{"dataset": "Morse code for random letters and digits, with fading, noise and interfering tones", "input": "log_mel", "hidden_act": "gelu", "head_dim": 16, "parallel_block": false, "beta2": 0.95, "beta1": 0.95, "one_sided": false, "adamw_lr_other_params": 0.0026, "epochs": 30.5, "lr_schedule": "wsd", "decay_fraction": 0.4, "adamw_weight_decay_other_params": 0.01}
Rows from block 8, named by matrix and row number. Each number is 128 + 24 x the weight over its row's rms, rounded and kept within 0 to 255. All counts start at 0. Numbers have three digits each. After the name is the row's rms in percent of the matrix's.
# v: attention value (model.blocks.8.attn.v.weight, 80x160), inputs 0-159
v.0 100:133096104122124115117116116125158092094101133134105130162107139139140142104153108108175126138084107091136134105137124125134121160133162138116145162153133126115169127113149121129112132090082091067137135140124117140154116135089176084158120175145164099161118106088137144112108144107121131171090157153136155111109152150106114101141117093113128119093102138128116091086126182084120128135118075100122145150100110141143148105153128083112141083150148124153142097137125126121115068123162124
v.1 084:140124089101138143132132141142118120106110120127128132146141151088136108171159105148173122112174191096145142138139139140153117117123152119144113132117108136124120107184126176111114116140073129140102138131100146096119107121132105113135189098091134102144158126148152125155140152107091161129085150141130143124152067138128155100120188123119182129138144146127152151143044110165139159121159102138101105148136151138114143140119128130134110120097172119108129122130152095125130095118170115
v.2 125:112126110138095162138086153096145137127152117108095150101097112119117063121156152163098151081142082144152152136138141134098149144115102168134106131096121157164179108096129135100125085095145119116118125138101142149094149157139106117128087138090098162125163075120111131102104091109095145145125121126099144115126174124117122109132134171135129154094132116123142138165163118107143082122128134107145101142153099130171082148114133114157139168104139109105096102120096141089117129142128129
v.3 120:134123084125120125108133106131127102106147097139087114098107117098181086197141129143119107184176154124097141127104096114154121120125165105101097128117158102118133129146140112144106143135164128138143156123058120152140141119134141152167114136136141113134158183086140143154103133124158114088155106116097107146115092129143113128142142102142150091174177145166143142143114121146153112157103136153131100100152164107171128163090133116101144161145107116148102115122100128140155116141119123
v.4 106:123146149127149149146138139145126137143129142140089113117135146120122144141135125080088146162095127117109091146097130125097135130089155109127176110109156165138125137100084135118120126151147074139124120157172102081202103161145139114091112150159164146095135132136138146147131080103148113131175140093132124180094139093115094148113108117158124120149097125084132159125135138125081142144126116124141148112132114119119065157162096091128145104106092138117138136153139109152144169100123140
v.5 102:134127105182092149125139149130112125132108134143098109104122088151102097159144112135119104168143160136092083136152123177144107138126133113128124127127158113129182123068098117142118139142165158125122137122091129141124133063150121189110102136159180160129121136102127138128165132098152138106123136087123119110072089138134138127159130127102130105158158150137130123117113128133137109154095144163126106107137158060119132171110137115136111152112089151151114141126137116126166179124090156
v.6 112:117116135171128142164123168133126116163114178107130108138104112114130095108121121150154134105145099125170173126164157088134154106166158118140142140167121139130198110141112163106075105127118108115125099112110105098123109130144182111084111146159096141117149098149128146112121130089152150133119147139143133140133158071130076132144107132133165076113104110104114142154128115133110077088080125105138116133119110158124138131130181142119118116113082153136127113155142118085127145111112118
v.7 115:120092152120169135123100133105112113133157160147067121112142136137154145128129138078103157119069127106153146145126127149127107127116147137118129106123160162179146147133122100109100135136164085132109126130119115103135088122131107140124070134144109123165154102119091132115080107129103138172135133123135139131123173129086085142121142117109094159129091085105115168122165169122108163087142147097127117164133094132156130127163105116113135168144115101161149140160131168107103099145168149
v.8 116:136075155177140080106118128131130107138137121127123114140155136089144145123141162092150092140106156111102152134110094149132142137136133089087156110129159118090179154114132138119058164119141101085136149130100122140113135091124096161147125124157132118137124149088155142155118172110130157133131146123152144102107142085081129142133140137113110122173139132127142111118157167141121106102096164143143165149133127095152151128153156126079115159165166129099158122130145107119107089162172134
v.9 099:106085119115180147074134143156126144111148127154093115120100125137157135146124127116144147102129106131196122122090107081145111108147151118133109169162114118140095118124115090128084146100175144109159131114166138155136130149123108080156106123109118120145138075104188113128103138125125105142134139100134095140129132117105125119110120146164121127096062120114127120130167146106113093124110154124143138122095125162127097077150125135125155109144174099173146087158114147126128133127147081
v.10 092:141123161144121180119127111111146158115147119076051170131126140121126093100129119132104134135123086118139139134138144108107123163128143149150116158087159149098154162102134166108161115129170079140120119132141162091140102176145134105113129104133132156157103103154110145139111100113103149152140127119077120139123170111089103091135119137107160137069125117087161131153144133114172126168152126137100109147153120141156091120141105124143109130135104139146095081152087140111108144106112121
v.11 092:172102138131130086116152139153119135097135081136125114130090132131137142147120112138166106151106154152100122102090093121135118139161129104074146087146112079120171106115132130145117153096136123104126122113113130145178157095151100161145143146116157077170155120087174107154125177105131127133123128136169091093115135132133123163117129110122106086149132166167143127072123150133126139097102109132155158112107142107158148101122130093085128132106158081141146137096119131090121100118126131
v.12 105:092136145159182124132147109185150159171145138120134106145170161117140129084141108124118130122146123142148131127129113130161125119104123143096160136107141170143125140153169126076107103116111124146136155110149155086102105108145114116085167103145150088111132121128131097181096123132104147135106141113198125082120153103091142120158103139114105167107083150108146125108137120129130104143122128121169132179143155125137183148130121106097113105127103140136104174144135113131163129079137142
v.13 133:078160099141125135137145100150095109175140197162171111137145134117114174126120142093132117153145133107116104141108134153175115115128127138137135070149104146154114127112115146150133105135125131123081107132174068110111094120123110179096134162161164123073123151152116132108137126130140149132116180161173183116142151103153117172136118123113123110146149112119100118089131116124135122099139157133154117130131131128117158136106137149077120131138089123084155147090134127097129148143147134
v.14 129:136111152113155098112167122155125177106115119122115106151132141122137136143156102096129117136096088159164125142148119137137110118116116115126134161101125135135099131138111100117135185140136141157183135136172129102147113125123126079122173115140127098142132107097172115151084110159111116119080142107165084094090119140114139094149124124094079166107065161122131158082125131086119157114087136166122149117133143123107155129165125103178114125122140144182127135115143135178112121122118122
v.15 120:167123154106119119111142103142093140120108135173125152135144104138118137150131165097083137156122154145147120109144120107129066118144157109160121141169124127115115109069063127148130167164119145130155111146154130190136098122130104120119119123143122162133086148133175125132146134128178125109175107111112095115097088131136130147117091094140111099137110165153136111121122132114094116143096187175134106090129153107099129140119128107110148115128099134171125149098149129164137170115101145
v.16 076:132088134129156068158139132114124183154092091138124161097087137121123168114150137090142151127122147116129088084119160145167135161135126128078131104140104148128146167140125159096100140118093142120113112119163122108140140143106112119082150129144116128117148149102165120151137127150147103150179136111119100140122140140104154128111133114178098144141094125112122122112119127103099148078116140097184140076113175102155154090116082135151164152115158123104152110112155120144110111112143128
v.17 090:076155083103131182140100103115116086107117101148137117120123146140122143134129154161096118126121170101057104107139125142118104145121151131119141119111114105147172111109130168143126107130123162082116090097107108115113136142103151119130166099113109135148098146096106154118149164152151096120153129141140108111169111100165119153122165149186139143180154130159145113119085127154148131147135176112143132116146141142111116137101103124175156095100153106147123131121112137105151183147110119
v.18 087:142137132161108134107147141085064114139162123102138120085130073113111113158125149123085114148141136110083128111100144111081153092150161116134124092105115104118157129097130103118130106137160179124115133110091148135121145126105109129151099154119133138134140144145120105104095121154101133101133093131118151126160131141119115121129153139153163086144192128177130122115105124151119099142127160112092113134147157090146122174105174151091178135111144132125130124121128099070175134115132173
v.19 081:093145144157151123145119125125103160154138160116115125127117158118109166129174074162086165144147102129125085155110147140089107149135097142137140153150143067176100175143110101116154101150129125203120132102123139125128140082153135152119123131139096143097136124105119089120127101119164134138111117087108116150135138102106123139146115156110145146122133143153111136113159098144139162150146165095135123161155142105166136157157161120126114092098130158077161138102093136170111129146136132
v.20 111:098158168137139116145121123119111142093114132160111096095107100103143123112127122105131134141132129153136196136119138121156117116175097123103147150164136131130149164103140113098111182081130122149120181133140106153134143077171132114125096158119121136088158129146097130133108163129165112150135129155103144130093125077115153132150091121142093112137160152130096098141151170114165110098087133171114140132133103121156124136128181092076113118112068138126099116114134134102124157128120106
v.21 090:113144130157123126163113129138161145140136115117143121099159166138077169120138113124143131128102114110132136142144139089147158138154136167160122162114110094167106118143116086115136166139107147141139094147116072114147136109135103151102136133125146123077156124191146095156129111165128122107095173117134161137158113089211196068138130132110147111135108078111106139137146113145107144104126094146118118130113134130164163128159146107131142106099098121134148173126130105126123125115127118
v.22 075:156078133149127110106109142147130090115105125123110082133177130111097098092101139130139143107091129143131133129133170101133120112127096110129125125146140150116116143116151079116152164152064166103135107103135137131138114148138161143150150157145183146136127121132120121158119160157076164116158153127127104167085140134119127122162113144144132177109159112098133152109174110093139082161151138157097141153122134080109092176155118121116093158090129142112103150137149128111166127136106149
v.23 097:128150131092116152096164103122106129121139098100144153115133161084105101142171135096128159118163203107121120107107165135098123173140133170124131112117119117106163098115148106125121133130123117142135130094158081110090145113086097129179145116126134116118123177135109107133109128138105109118134155114104125095111111148148128141127143122196122140163118148146132082103093063172133146131154116140111099145140104093122129154100103108146130143094176113099141133094131127097172120117136129
v.24 083:145107132123096168160143093127156155094149112127100077102123130142128103131077164108119085138125146101143157096098115134122160114144136101134140150140115117130140110148138165133130119097155170137129108121111156113145141178148115129121146083098142172125138127083131137144159112157173096120139126120114108143119112085138089171106090115110096104124127090107137117159183143164088169153125117137166126121105115135156100167113157112134091166103137075119111131121104116137097140146147099
v.25 082:135113108084143156127116129155171084115121151161148131160144116097097143104120111129114100129109094162069122142110124168103123112093119110138147133114110160154123115158168117094127137161086124135086118108122131115154112144126133151143140100116120147169106132138135162135090102128097103135155175091161169124165168128121129159151144118161139119086147133121138138106112093115165124109122082141116142133115097121093111105135110148162119168117114111096174161193167143105145137159142153
v.26 083:119087101136095104169110155082134125131130148135121138083071107112113080086131150131112131143125128122142152120159125129131127108185124109098099167137116121092105131133138097103105151108098123097173136133119119120129187132191106157129097126139124153138088120135159092128124162133143096119114088154125129122127125143129133139119104138109112090118104097116151111152086185121109110166088156128142130130144139120161127135167198121119093102141104132114107144133119128093162105137086114
v.27 088:103121141151129162109122123160141100141146123116086098114131136165186153101133107122096131163141091111178144131128084152118142146093151131135139104115093138102130097092095132154137131126175086164136092121113147108080126151166161173135130104159068129114119082113164132117143111115113136109143088098110113137111122098148100140123129119142180160111141129120128161155158126135193124096147103132154122133184122114136092141135107112134118165146095135171139116138156136106130132121116140
v.28 085:147150133135130118148139154172105144129126113074121098135111115090147172163138127103125144113134130141180140129122125135154113103137128148120142154143148140114140145161140129149129197153128073124178124125160168111152146104132134131118132123130183105152155129111138133113146110163093113161114144099124101103123139155092100091122121117112081119118092101106111123105151134062097138134132120146133108120112149102152114151139200085102113118186066153119144119151136141128107144133089128
v.29 088:106126140130155125143140126140142165178165123161102104119110158178140114132095095150143151101114118130187118106090146089103127132135137094150144172101095116124112120135135106126114152149184124151134108136100168117094117139107160107115112131114096112149141125143158148117094089107172108167107131102095108152156150133063108117107117107100108157087099127125094130153107164127120147126119104126170174132099112131144109141144154087157131085142143102118125114099133178111142128105139144
v.30 087:188112112158120069108102168146110124098144147135086130122159106098119131160119132124121107139143111157121141145148125119123119142131145118089107139161132092143110148115142098194133171140139178120162172095144133140106148107114088139142112089131167078153100142137109119134140097099131130139124119089100117161104140128097141150142111094118084123147123095120154133102136108127152158112168114136110179107135152131155125111096118162114136175156197106145107155138121138107148147147135136
v.31 092:151097090184134114121112119127058165143117166127063143150098121104154106171127158086116118115083133121152138131155099168119133131149123108133130099099129114119153119101133145135089131152143094138087092145117129139127120139122134091125103127147122170157119112108118110154106131095120104134151135153149127099126125142107082112163141114116147156102071091115122120135153122123113123115110167124168120130172120081163141120114097117131150163128109114181147137162155104083116109168128137
v.32 073:119150161128098126141126108109164115101114153080129141148144118106099146145155098131073099102148128112127122142147151149116138113104098186136124096152134186135144142089114115146131160132133161130147125116173164134067149116099113094133092140161090121154122120106106140132110110147144136096130160123154136093118136125109183124145155166103119185146108126109097151096136098091145120114136130149129132132169117145088164145141096168156113115112122114165137136170125156129103168138092152
v.33 080:121153142119135185120141115085127104074140137144147104152136154125097092131094183121137163118076145119142131129112106129081137114129094141113134115112127127158101112081097141124133148162134079086146122119136153143116136153124145114117160099194094097138153134109101151123152122117148074097113129133111122111138154128163108165084147159124127119083117127100154137102155137095137131147120144117156078113126119112100113105121065152156138129161118162113170116149143139140118124121115088
v.34 078:164075107115075083156148101157136115117139098146159134155174149118103111179110120138166139103116143130112098128161116141153138138143125140121102156127100151121150101153117173103066119135116188133137114109131141145123124144131143127164121123094134118100101151117113137145098126157106135145087126090085098155138153177126110180089129128146158096142143131165143104151127137141147140146144094195124135143141124128140129136106130140167147132095114115121076115159102131150139159128160120
v.35 079:088117163120162143107132144160123150118143162159127090177129103127150155150134121140086142146114131118120143140106122145162121127068112153092140091121123170111078119147136145118123102160174123178099112143177146100163132126127126092091160095151158126103103103108110132148134072106135148143146158112145122173122148074121132079126093115089098173095115127103115151124126135122094162127129142126108145127087130125130127156130132122129124140137123136131171130137153136126159173157151167
v.36 083:166132109128160126194170135163143140163125108118067131172114115120131145160140112106104138150169104138140094128129110100157109120091129147127118141137101161101149112146086149157169141133137093087156112132134156086131106125095140076081114103134152146117144122085100116154141107128113058123120173115137137144133143162146100129128151081160134121156141144084152104119103101166118157119139120145130103116124141120129106146118105131159122100138103113113122149147157162093102118103129105
v.37 091:087164132149150147143139115111097145151139121100144123119124106164092109125136134134119146140136148081090115118154124163093123160076092095182121095138052112137127141133144130169152129150090133152129065147145101130116135122140108135093110115158125161121135145099128163151147136136171126144117085123125149098145138115120106142106157152110153170146112114139132136134105068173103135118121179110123113132153143104098133124157128145164128125089134143074112156125118107151125110098088143
v.38 087:107183151125116147129138132137121141142124139113136115115095124114089156118143109097106114179128114087174115171133134143112072141149152160148163149133111115122186120102112079116182090113132083104150100105145118111122164133110128158106139159122120163086120086154107130148152091142088134112117099139141153139175142160149090131170154089124129144124107116106117142119157135119148103104130136126131122101109137106134086144110091117157122151170107187128108158097108144118138119117125129
v.39 075:125086162149134111129129114133157082104107124152149163106161123106087085126126113135136140155113109100109138121151151119149111136126095140106140102129123111121208122145156167139100093149107169144116139114173118147117118109148120139177186160130100137123127094105122131080077132077107144099128114153143076130092146092121151179116134151151137119138097126105152133151138180137113112159123109113101158150150117174147123143129144134106107142141096162166099112115120151119122135137122115
v.40 098:119198141153120128160130135156127134162160124091125099151086112126117131154110121147128136109165116110154134129122104099098116163117156108156138177143080111117105128098112136170131151125107095134079096105139100177113105120133138131142075114127161131102126127130118132123135173151105140093144111121135172098124095116110091145116140182085158097141111132132148139142137077131098102153147145096167134154109139083081131149116126140148154089153124161090132147134109128147106092120110128
v.41 091:111106119115162108102157119144160114122091096130127106140155118131101126121141140145120066166105126152139098097184190119131132099128121095094117126125186077133138138160134122083148098083163122102132109111130142141152084135125144118106150103129094137127116061119136130097140120124133114139167126134142135143159137131189141178162156091158097114146110144123145098148148157117108161126117121166107140125099143174154099139097104145141154100131130112158140133122151126132105153111111144
v.42 074:143131111111144120125102136108140126125132114095139134135078144121145126088137137142151126079127095121098148144103133125101176102158125119175064114116074118124136113149128151152115146114131124157145099149101108117090123092124127154118121125114131194145134145069126155106120096090163079128105133122096134137126123166114140122108175147148143143132145154147135170125148148052126065131156164089164121108145144117102136110131150136117164093105146136132155135121149133126142162139120166
v.43 083:070124130135169136067104137135117099103102084134176105110167126173164126118127113145135127112140138106075147101106118116105108121146105108136126109167107144107102099113129111138099172161125142126167117136147108130110151120155113110106162115160142133108144179113108154102128134116142115130136136118151159134131111108132138087115116161117170126129133158187149165094141093084154109106126124098159127132134129129131106139143158159116093133133130153111153131101195115179089126110114167
v.44 072:159124096081112118131137111091147104109128106103180139134132147110098145173112117132107119142128141157109125089164135084124085099129132128165155156093105158141142127185143141115148143134178119132130136106123114114116127129099113174127115089127121172092131160147182146148142141163145126118140105135154128157110124115159119133092175108126103134145121121115100167152142124137162098115142095124130115141129137133122116139124160131107098143089132102133104117079118169088179115119204099
v.45 079:108126103132154152105131113111120118104114122144090161075131131127143097112160142152136106127100106152135146089122124157091165133126117131149125116126122179083115101123136153099116117071124157086147139112130141141120152161129104101168080123072119166136118141107148099095093108096136106138130127108109123159120141090161121135093154188120099138082115103152119109143144141169106138162150159128143153140127114112164116117156168136121130130093161124139095096119139174112155172152121165
v.46 088:141116136148164113152101155130157130127145123127133151102189141132122148127128137140129165136115168113087057115128136113151144141109129132107123089109157132106140099121157170109130105137149102133137089106179144105126121170125078159084177112146136141100107155101123103106109145149115149144128163098133148094127145155174136120105138101138126116121118094107150144136101144141132162119134085102125131096111129092149138133188113098140128111108104130089152201150147108148169144139115155
v.47 085:157097151110104098111096110118137104091137099136139115143148148116147109155125200148119089132139174117099118118120102116124104101174179098153163077108142119115161136089132177118117096113117129122118163099114105123106147133098128126110142115117123139157129099114103117087116143108167114139128133146157117122163104122123125157128167126148094066102128161127161146105085204127158127150094146142154128104149144184148130142122127135129134111108172101131145106119147106134106110120141123
v.48 126:162101126181108107124145148127126067117136094167109120102145088104118100158117123113096088124124136169104153157117096149113101092149174107153142125114142118096140145074168152155120113109140160138129119101120114136119100092149131100142129161150098144164144121113084126122108127109109109099114113128136127100127136152103149133137161098185154126168121170164161092145129164083162103149153133121160117144176118107132075142111129120093121129137140102111120125133107113104126151138086126
v.49 130:180083084089123098161111141123126091157155153098102121130148096134149121133111156143147080141122117093149087140123131122124135124106162098110117171093130144096132128129142122145119096082124154105130102102110152149153126166130094118160099124095140141172106109104130096100096141129112120078173091111108127133137119171094123177119156151119118120128138107102153149126116115169128098136183131128154102157140106154133150105148092159155143165136136121129072127155106129105144113117150131
v.50 127:114132137099113109086132127042092122134142135136150121122095124133130088111156167151125136167123115121108156117117119119084135107178103102122123090134151154114134114089139125126111088075125098099097111164111121141164141126129085112112085135122113153137142107149142162119140132126182132123159114155110131143121124144137124141158134159123149140098185162126110101129131164143104083155092187164151128103170108159139152138116159123101130124084148154120121112097134142108147135154128157
v.51 106:129176183110118157165150158157112155143110110107139127157136118143095137100141120109125156142112124093155113122138109148184156145109120142113118128146162102131144116122138140145158190128089107131100118139123137134087128117132126119109108104165153098113105100129128084148118165133118133067133154103150097091098104098140176092119134126138122175149117147068121157090152167127118140146122122128118134105109160116173138160118092103130098126155098142155159166153127127159096148114098142
v.52 107:147105136109100134144149097103101138111148146109111148113121098126091112132158156101114144152120144101090087103158124163155135129162121155136097143108126154119133138162141156116123087115097127113129101131106119109128159128138130129136147125103135169124100118079188104113131177118163093126138101166133104133136104115132142165121164106104116126152118099097131088153120159163057126171131170146113092156125170142142157154111117096150144067117139142123108171145095123131127118158106086
v.53 113:150172114132158152107123143113142135092103123102114116182128119163138133117172146132116099110147121157139139132130127120101127114090168144143129099095176077102126129113136082165131115155155118105106132142095148143145138131098113110133121109126116118157103130148085142134131111079123129115150133130155120108134135134106157120092177130141142106086134133132148146164140086134166165120193101114151090126145147131102078109068110131146125123145151107157160127135167094087090141128185120
v.54 110:102079114109113124150141142177140147145119117155095143126149087114137181123116105106121135140097106143117141138114090083123097135159138189146105163109054127167165118105146133130123140156148143141098088120148138132124093116101126096087167120146127139104168142080086150141124084160118085144119150109136135181170118143122128152147125092125153143177153133142086118123162108120134114124144088134142144101135104122109078138134165119126146160136117140157142130099131141118119116122132122
v.55 106:111158088149114105127145137143112123152144123124118179123143102136143160126114124136117114175128126150152132095118104140127103121096104103081127110170134162106124135087111123136140105088130139149136156163161129129104122101076141131162139163086123104137167174119093152085138135081118147115162117140077101108081115098091124075105137139136132095168123113110191121124126116117164152112128120124161136142124095164090167122131133149118098132127127116135143082127127121091071137129114128
v.56 125:121106143129088140132138121118171125125107120089153132145139138116114138108101134114140136148118106136121129106129130053117136119135086113148107119126095113106116130154154136112170131141144149117177092131134135106116146103136122133106111185149168152095138138145137107145114076163140111098124134132172172191178125148151140106127139152153167155131139107149128133120125164132149072175150104135064152139112113115117129145164177135118073113116090128110116149113149130147129096092163150
v.57 108:120063111128099121156107126108117149148075127103111123153132161127153140133180144121125148112130132120107126075118148122140151128144131146116086143072105127129089149116141107114149127119122128127184096129124147111129156146101124098111109083098142128136117092151116127132186142114143096115156179145143142119142101126116159141156162112157138164157099112121096112142128125154126113159185123144109109113084115116161137154150120121130156109072209128157149150103135153139144156108143121
v.58 117:098128167106088143080136117100122088137146142139182118123168117111053108136072155143120113112064116125078122144141132113071133131111069104136160132135123123144092141132148098133135116114104110124108156155153137162138128106170103135139143162170118157119111138158137136130100126109129125130149133137146127141116183104163104155130149124105105131073141120127108117180128128139143134125107162111100123104155106130104102109162138145174118153124122118124118158152109132154161135134167132
v.59 128:148099091122143118184125102140123125160106102127121127117141159107106119132160074117154154141139113096108090125105142138146119161116168142139127172168090147129152133162099184139140126139122158115136110135134100076072115135114159134142161110119163130162112161113126140116112107125099137136104117107124095133129107181095109175109156098163104107170091140137177149130118148129109125157131094144127110136149135126112126136153124085196140081117136112127106128145096149155155133107108110
v.60 120:109134134136123156090130113151133132157124122150124089167138128106135099100128122109101122105143144123115100111117133122093125114103106136104155147098112074132087134168154096121151090208128142166115120123117131136149152111107119144148173088134147104090148139166129144155124074154138162106133085098135132121141114111145162113164123128076140172144123161125104139107126092168084116146125129142129091111128110128184122171125136121136157150100135143111158140089144145168178127153124153
v.61 136:130133173135120118146147124092147112107089102101095067142126089125129118134134171101130139137163084127145124117118118098145137100138158151143119143157100126133143119128134176127162119112164159099169129150131112097128159108134108133110105110132166137100105123160120069159165084145147106111137120138153120158079101071164148131125132130133102112159103136109142122153103142199084105171137125145116086112108117137165122122146173121131100110132116104149117168126149128124105115123122083
v.62 118:136173163083169164122149142120166121104159132146168139160126140159148155135133132128129153127115137092097103133133118120129112118128103152121107140124165147160118160090103144124135125133145108168097108158135138144105120116084103104094129120141130113153159124117132125090165123111111126103167143160141173148125150132167160097101132123185141196138113134123116112115146109050102099113122137114108116106136098137114149143137102141113143145196145116090153129135170117145070125124145107
v.63 125:112184167137122155098112122116108117094123126143141140148123110081122117150134119131125142132144124117092166143142107159098106081117108121140129134132131175160145129102114148149121115129088156179116163097160150131130107076098165128140136143143085140139127153119122157108091125135178159113104161155108130144088154094104117159105119142117164146149158163167124141119124111115176119090100146120140135138196135145112157134089133156136087119098122164136118097138158133145077163128133146
v.64 079:130151178091140165160139176122139132151125191095144105145136081085121182174093102106149126097124114162107117141159128175140112124086094118137091148146112158135108137098131161102146175119125156115119151146105158093132116095118142141100088096135127102101132146130133113132117142129160142095122138111165120120094131101151123130103071126147060131118137163124159098137167094125136137162159120137101105133146099145116140134126114110118106130136162118115119141135154117121155153132149110
v.65 116:134103156101123139153136108103121150151139125090092129132103114140139150146149133159107148153124140140095154101108149123107135151162086127113128140160127141182135124091113127082108185102139094123131115133131153125166130091169117138139085131150162110087105132093161090128122134163109088119146123129133123137094149108098167187117052157156081115111116125121097100112172133102088120158136131144098169129140153125146124152141124142127113093134153142125102168140103144112125144100130096
v.66 095:080127135083114152133116100091147123120110145119144136114108123156158177127131133145146121120073073156064159115118126104119081081129107124117152128166139064120129104124135112128111171138095139133121167125095119144155121119135159144135148117138146095134124167127106159063137146156146118127151116165150131130136141123152181134119116144130119118146176107142132149080131143096149112145095108128113141104095142148132145126154157146091117130188158152130142120107151113128094153098099137
v.67 093:108141132114119150168151112119139169168176180125109110156111104128138145108141122145104128132110073116113103095108179105159134139130086128148160137127146128174111120119113168064125153100198119137145135164150136117126133100156142123091086108141142097166129153105095100138146129155142110155134136158166109124122138104129144127098117128126086139107096114111147123093182137067124117162116128128100131127149136146136142119142154149110148096146109149067127153119117121116099146117110120
v.68 093:151169139181118120111190112152094147143161080132078129100128136103120118117128111124162155154147137130173097130138077135104143174108105123144097161112130160138128145130113125126137121150137093128153110131135126159131154127131125129091081165156164132110141124080131107158140087096137107128160134091086128130121132127139082117104098112114151104160105145113156092162148147146097162136117131132128126134161144128126125172094083113122151079095118125104126116117112115161127112096082098
v.69 092:140107130171149120131105159185141118101106122129137163156169160122125124137111123094121140090117181104164113136144112107150134093107150114109133101114150150113141076171120171161101094148126133148111095119138115081119106161107170097135171110127129149143151130124089121123126140106115122137080136138155133142157167127106108106112179079114148156102075105144122141115150147115119133086107130106160152100109126103133121115103114149177103171134107119171118128150140121143118135178137152
v.70 084:136124116127080110083091107122128143093173102113129151090086141135173121139127145152140109103162154089112167128115148088130160098146167127170138147119101111120094123121110115127133105120122123071138143128111108134128161144103068124168105158135165102108151137198130097096157124139157131127111104134112147137139104154131126083143173109095162094139151126155127132166112136132133142145129104111132106146093153132127142136135132141157142137167144133117096076064125137122105101122143115
v.71 106:143152163108181117137086122137158138119141091125096136135130112103148095112140137153148161131128140141094142111076119117141137137118132125143130150139117132139106110158135093123145166129135143127128121106154112146134157136128088102152127099080162096103139148122118146141082138147094116124111116108141084126147106120107142162094114129170159154167102128115139092153125125183128144161125097103120187156153101099142109147135099125151142042098137139096117119131147128140142077063142104
v.72 078:111122112137166119133132125119107150144136134100143115136109135156157171101169125113141107133130122146102092134130190184160123141184120129124169128109155143149114132128155114116122124133152133161117138138134150100113131134127084135099150104131058125116084124142108133163159105133132154146126113129130073147141157139116132112114139129114101142131115155093117198116145167110151178094097113132127119169095130125117176127148143123115120159115172135168102131101150127145105162192105176
v.73 093:144124105141125126130104156120160122089115135135146145123125120156142108133160157142133159092084105097133132158110141111085149141092123111162106103069104096093132105156094066145146079154123107119123140135146141115106148142144116117126162110109130117165131135149100138071121143089137107165122126142143165108156128148090160113110151073113132168130085132097149170098101120124177127092126093103152121132099110109130096129134094138144111147156139127144145093125138169127085109148144161
v.74 112:159180110168095145127150113121122125141137117125110116111124113124149097150137127101131156149173164131194118151133087125121125176103128107133070140085098130079105131101113082123107139137142124118155118155155101128140118124143132121116119163116137124117147167111162121131161146137142125077125148112090157115118088165105106098137140099072147130147158141146161125164126076131116139148122118081157106110129128102108147157114155121108156144090110092088147128077122121142159099135113152
v.75 115:181096086117183065117068117165112102122105104138126133151132166136108109145127098128137130112140158179125142139109140163119142112105149126126145094159150148106118146190141160131116094117113186139089151104108162105108105119108126095138174091093087107127095128119137135133112124169098145150120121100110114128159131141129109138111110144160159115142130145114137116134105119119158152114176107191136145166108124126150125109109113126180135145143145122148119140134148123133149118134173130
v.76 093:112147131093133145127114111139147111122099158160169135137129130109112092113105134142138128135120141128150081111173169130119128116141089122163100104092134121079133108143123130138098130139119156106132150167179067115110135142078131128119168145117121103176149138136156150076123142139133111114109152149141130064142138150158172066089159070126123158137097177123111129108130146080149122122100102140155120096109124110150167112142124116138119142127118115140108108125180154132126159143143150
v.77 102:144173151140138134121173145112165131123117138106118095113098114160111103134091125057141153132116084119197130159152104124116120155090112105137138131076095164104104125095124108097100135161152100092133108139135095089165134155116156122115095145137143135164152108149124147124137138119152124133127155115143159131119136157098084110134094129063122158141096145118142154120142125113094112161106123098155127098116108140086149112132139087129134112147089096126129117137128160181126146115124160
v.78 090:134106153070146114156127104139108145125095153126112154163144142131165177132100113123099122108121092173158127144135166156152087138110128097116146154129153119124113122130167186101129152121169134168164138153157178088093136117129152100130133109116124092112141107159136133130150092132113149125133174109164103114153120117136122141139081157129067110146151159146135148158156132125131158108169128183103131121109124161141102108126154140103118156161107094158149126143151140139128150160162130
v.79 072:149156138143159138122140150102146105121143114103145121092093117168156156150145159132147126125134107144114113092142129113130125136139137135134132120172137121125130109159147120131093139129126168079095109124122107133142167166087145167134114155121119102161141118123141111138126146137201098115099140150115116140134110134114145127129192115144153095119082138167105170144080090134160104139159109082091152136076183097123127136143143159107137085098173184118093111107130136124113135120119153